Weights of a small CTC image transcriber.
Training: soap at rate 0.0034, 17400 steps, batches of 64.
Rows from block 8 of a small CTC image transcriber, named by matrix and row number. Rows with one number belong to one neuron. Each number is 128 + 24 x the weight over its row's rms, rounded and kept within 0 to 255. All counts start at 0. Numbers have three digits each.
After each neuron's rows are labels from the 100 images, of 14976, where the neuron reaches its highest value: "colour at peak" is the nearest of a few named colours to the mean colour under the peak. Only what is clearly more common there than usual is listed. The data: seven-segment displays showing three digits.
# fc1: MLP up (model.blocks.8.mlp.fc1.weight, 640x160), inputs 0-159
# fc2: MLP down (model.blocks.8.mlp.fc2.weight, 160x640, transposed), outputs 0-159

fc1.79:098151130138136076107097132135137094069176153136088154115166145057137120141136054064156155096113180097152145111132139126127171157128127092136128079124136165126153127128138170117118134141107111101112148140116165132146129131113147148114150114092134135136149110132152142172134141148116161129113100133135142139093136168109130134115150157084153152124161079137103147140136152101117115117111113109148160127089129114140086125116132097155109149119136130128143089139132105109141148124137145
fc2.79:143112183188158136149138151185110143139102101129110153126142126135099126123128107144118134120120144119099124174133097106146133109130089152100126100127157137109165108129133121103111171171120161112150177177136177144159096100147161169122119085127116145133114132154131094137139161095132139124134117110106131133140116169126138097134134171166140145138138136124175171085125140096117135131139121120137142129180081109110059164126154130105110108104091151141086121146141119108136147128114136
colour at peak: black

fc1.591:176119140145136126130131084175141126116100098139101128099190153089119115132125098135144155112118130135184095125127129172112162131085125137101120125199147134142110095130109123137116107116139109109121114121125215124144118137104147166124124116154112135167139140140163117126090129122154150145152133135112140109173117088104119109155161119113177092114153105118122111150142111161139144100161122137132087137089136148128144133108108141091066128096119135111116096096136144083139141142116112
fc2.591:118098136123161125123146121140136144125161161114150137105108111132099128085134031122123173108118127126093126118096120138100119153132161158122095149162139133162096102109109102108094155109144116138135114145095110115127110130094097129116150132102161150148118123100073135113116110101149130162108185117117136105137176152111139154127110099105113188132149137112135144127112126124105110148125135135143146111137150135145081086080154153079146132122130166106129108184134124120131064109134144
colour at peak: black

fc1.330:089142127135070110142115121206152111158141138162131126086083121126121129149170076153122135166107108129131121112103161125123109128115188137123089152133138109131126150148136087119091101154083143126101127133120140128101117126107113109126096094110147127138140142140168135120151126114155135161118096120117102169085128128159154140106141144100135112079106083154059101129129113132136122096155114127113126124162137121158127147121095130175149147135131164135139123066138110140149156155108125
fc2.330:139117080104171147128122136130112127144114109136140113107102077120126123132110174140129093165136116076123083111085142110108139103116137141113165126119174125148116139133114162138093115101101109142117141178138153089092101132108116140121137140168141129094154099163131123148130093119129117122097118136141158166116122097218137105108125141115113156119134099159144151121121128161135123146129143149092108166138109131167124155145137108134126162139103110134113103046166161146096161111131134
colour at peak: black

fc1.114:163129117129126128123120118172130160137127100155088160145179141118114120162137159120121103094134090126121113122101129117122151154106117132120090134143152145104102115125142151126095145143156099144153143154121124099155154115117148127113117109167088114130124132136134091120107119147111121118075124131115094096150099126133092092159139135145118080126102096119103101135101092137169117131128119097118118125122192176147132158110135148085031124109087160128152099078157110103103115146125160
fc2.114:135093121136182125127132170150088120137157114137145087155164132109122158140140035124117141076160141178079120101145136094108115104096117150143127141179129131146110118123149099148133161126132122116106127149115074110121104138127145145117128158126142127115148127089133154145113121081142141092140159160147130104151133138154092132144113112099125116165110150147149132125139073134098165159140124108133159138134144150115155151127151125081175116083111140117112115173141132130133084141118136
colour at peak: black

fc1.326:179160150140134138141132137102147156147082135145119114109118147095110146100144080115155120115136134103124138151109137149150116093170121137138111134131092153133068153137111137152122136081170133102064150135089103104118127113163186145110092108128132102096100124109119156118064157150146122129128123113145115170069139114139152153107116150157141135140127104120136144137112135096141141115101115119168094100087127161148112153076133131137149112143121183116130133135113076158129131134104108
fc2.326:120113121125122118134126110111113109087141138096114133140139107139121114099135129123114139154119124132156137111126110135132126068112141156128125136148139125135132134112121133090116121081086123113157106125126109089175118095134133153158155186156085154146141110118153154143113132121126118094140083136049156113116121136150130112136141125137099123092145113151133091127124135118147173122082125151117144147101164079105139140171129188180129149120164110103164088171092164104103125113055124
colour at peak: green

fc1.622:169133140131083117130153092168119141129129109134116109095195119143117144121132089112162161073126096092111126141119146120130165132135104122141116136133147163134152161107116127133175126172140149101124162131092127117174117105079122108192112087153105126116118141135149182156128122130078116110110142125129109137135106109134146142169140153123148089152122120127142115139164126171126154099096116142155161161083136144140153130144115119091079161095118127141122081081120120130139120112123126
fc2.622:112138125159184138077102134160121125147134115109104186116135128118114124112132058121124091108114118096117134161131125098137109169070117104119170117149137125081136106137113096144142126171126085106116118111122162131138086154146107126069149102140146168092105150094114092142121091151132125107117125117147105147123175156112075123141151119118134129099153162131148140153130143119116130139109127098099168106163178140127142136117107141080154138088140141143120101137124111140150124163140125
colour at peak: black

fc1.532:072152116129117073121127157194116101118125120124125156098096145105130094123179114115113105162111107121131125148131153114127103155108195129130142102124149120126145149108154131126173100127101154122115141096137143147090146135097140135136185132125151163122120125137165110104091136124116092140113081099109114163123117116145150122138108165143101099121083083145102086129101119149154153131101117098093140140184119145133130124090111135139144145156169129086151114127106103161133128170127104
fc2.532:141128080147136168102110139120127147136106158164131102129103102133135153109108146116125156120129139165169094095112154148120140116163117104149125122125120113103101140117113180147112144129110117139121115134144113113099136128121136070104094118111107080136142130170176114141125118146098157143105133116131121144135161127197144086140108125119115132133136105132093140108112107156118148103126130122163103107130096083144106177119155125110123121111064130121094069095168150191186128142144098
colour at peak: black

fc1.216:148121120133113133140163106113148101121146170067077145144178128112077200127110128130130131121153118174139138160149118115149144140101162116108141107122144127133142124143110158128157135094145121129168135107124060095087114109056132134137124133142183123094149127125122124126162129093115134118132077131136137112181138128142079095117113139130131126103132115144099128083126109132130133102145099118124156107095082108147095146141134119105148113146097161163124136146115093147092140146114140
fc2.216:124142121158147133140166107090115092123098125135119121151166143149052129105114139109187158133132114078099110114113103123074143135134125138133114120103164117152141135130089161135143075154122132086133152128115136130157142072111121130126116129163107121100120163084125117148151132103110151161143125106109175151088111107134120125145117134083116147129123139125134170128118101078156085123125186100148143155116119107138147137129147134119101118130121056144115140159139132104174104153118109
colour at peak: black

fc1.102:109153115129132120123120103149100130108169113130106153115127115084169152128172099090086150150150213116147141145157131120102146157154112114123162097122163127129137142120141113116125171178118135103108172097080159158184120120085139108110118132170134125136114098106165141136126144145118164136117094121124107125134145147108094116131133101154134138122096111142125123117143133137142151095092180137149092152107169128120108151117112141101115110152145097140126088142110098097141071158139099
fc2.102:121138100135130142129132113147106142093105114117167093138130118155145108094146124107116171123105133115084153174122094130107146153158110125136175144102159101101082140128115142149168131120110115171133094130103166125170161118113142124119162153140132142135133112147096135140085143150146148181115107105101091091123140154150140127111125150129140112166179117093135164145118150093161113126108123113105094167101105112114088139139138105109095094152093200140142082117102106105132151109131117
colour at peak: black

fc1.160:176090131129120112126143113106135117125137214136125142140168147131112198113121121136169103102149135141112102202149088099160137121136216120130143131110136123101137146124163134136090141123121141129121102143126058103139094137080125117142103124125075114129122151125111140113189145119106129144100160102148133092153130113144106094133116141138125116121152135140124129093126122122144159133132100110164098148117077105124095123109144125122103130121124143108155145134119091146131149137142130
fc2.160:133112137150098140141142120160123140102064073126132115164142105129092119110133165121128120123144124140134106100125070132081117144131186164144126117105187115106115166116138154133132117133095112122113138135118159124117109124125142136124127105167092133121109113085158096093173127143138121137126110127096143180141121097127166078124128132089138157144104121109120158148089097114123079124145135092115113132184100085144107121109123146138156125107103072124111108131110138117145079175131133
colour at peak: black

fc1.214:106122093153088110113137089147158127107102116145108152157186161139113106163146147103121112135125107128158138097160103153132178101061141115132081158143130103163151139120130121142106112121162109111136114097121134130152110128063106133131102081141146128109144133162183132155116129136157113108132106145143159118137121105103110118182107148162132106103123148146096112140140110156160120129154121116099140115090152092136118147113151113126052148133172158141137116091157122104125141156132131
fc2.214:099121156139153094120113134139099126150127110136111140113119103130142146123143107116126169124117076166095103101110138105123123173139134140137110084153147135167097146146142117114134102113139144142120089101168085109101097123166143116137193125113131078130156104153141112148104141127104146158118150115192164137149113156083111172125123112101119135100127158145109155135148157114155120134131153172140126098122162132106108096095125145115115105087150133071112122164110125117139053151125125
colour at peak: black

fc1.604:090163156081106111124135142144128146134157142123141128143118132090076117107124082135130115121135128132128138146105106131185116149140167135064120133148109119124151156162104115152087108123086088123071114108143148125146148126121168110132100108143156095122110146151163061097184121149118138151120136140145146142141087100124137115143182116102131119151134109139128116111120153163143112079161092109082160138087173118107129144170125137118124118115089114096117116114158112115127111115124141
fc2.604:098142136088136145163142141124083140142094129134155103147109144149119149101098102117155141134182145118137093123142132154143164132140151126077139127085105154108117108115130120147122131077126139146127074131131135057096139130147145097144113161133119143108164111153176120098121134138115141152130118150148118130116117120134123090116078152091143163167094107156149113122135161143151112137152078163118146161113074131109128097136105096185164141132138119124110116162141143110119124157126188
colour at peak: pink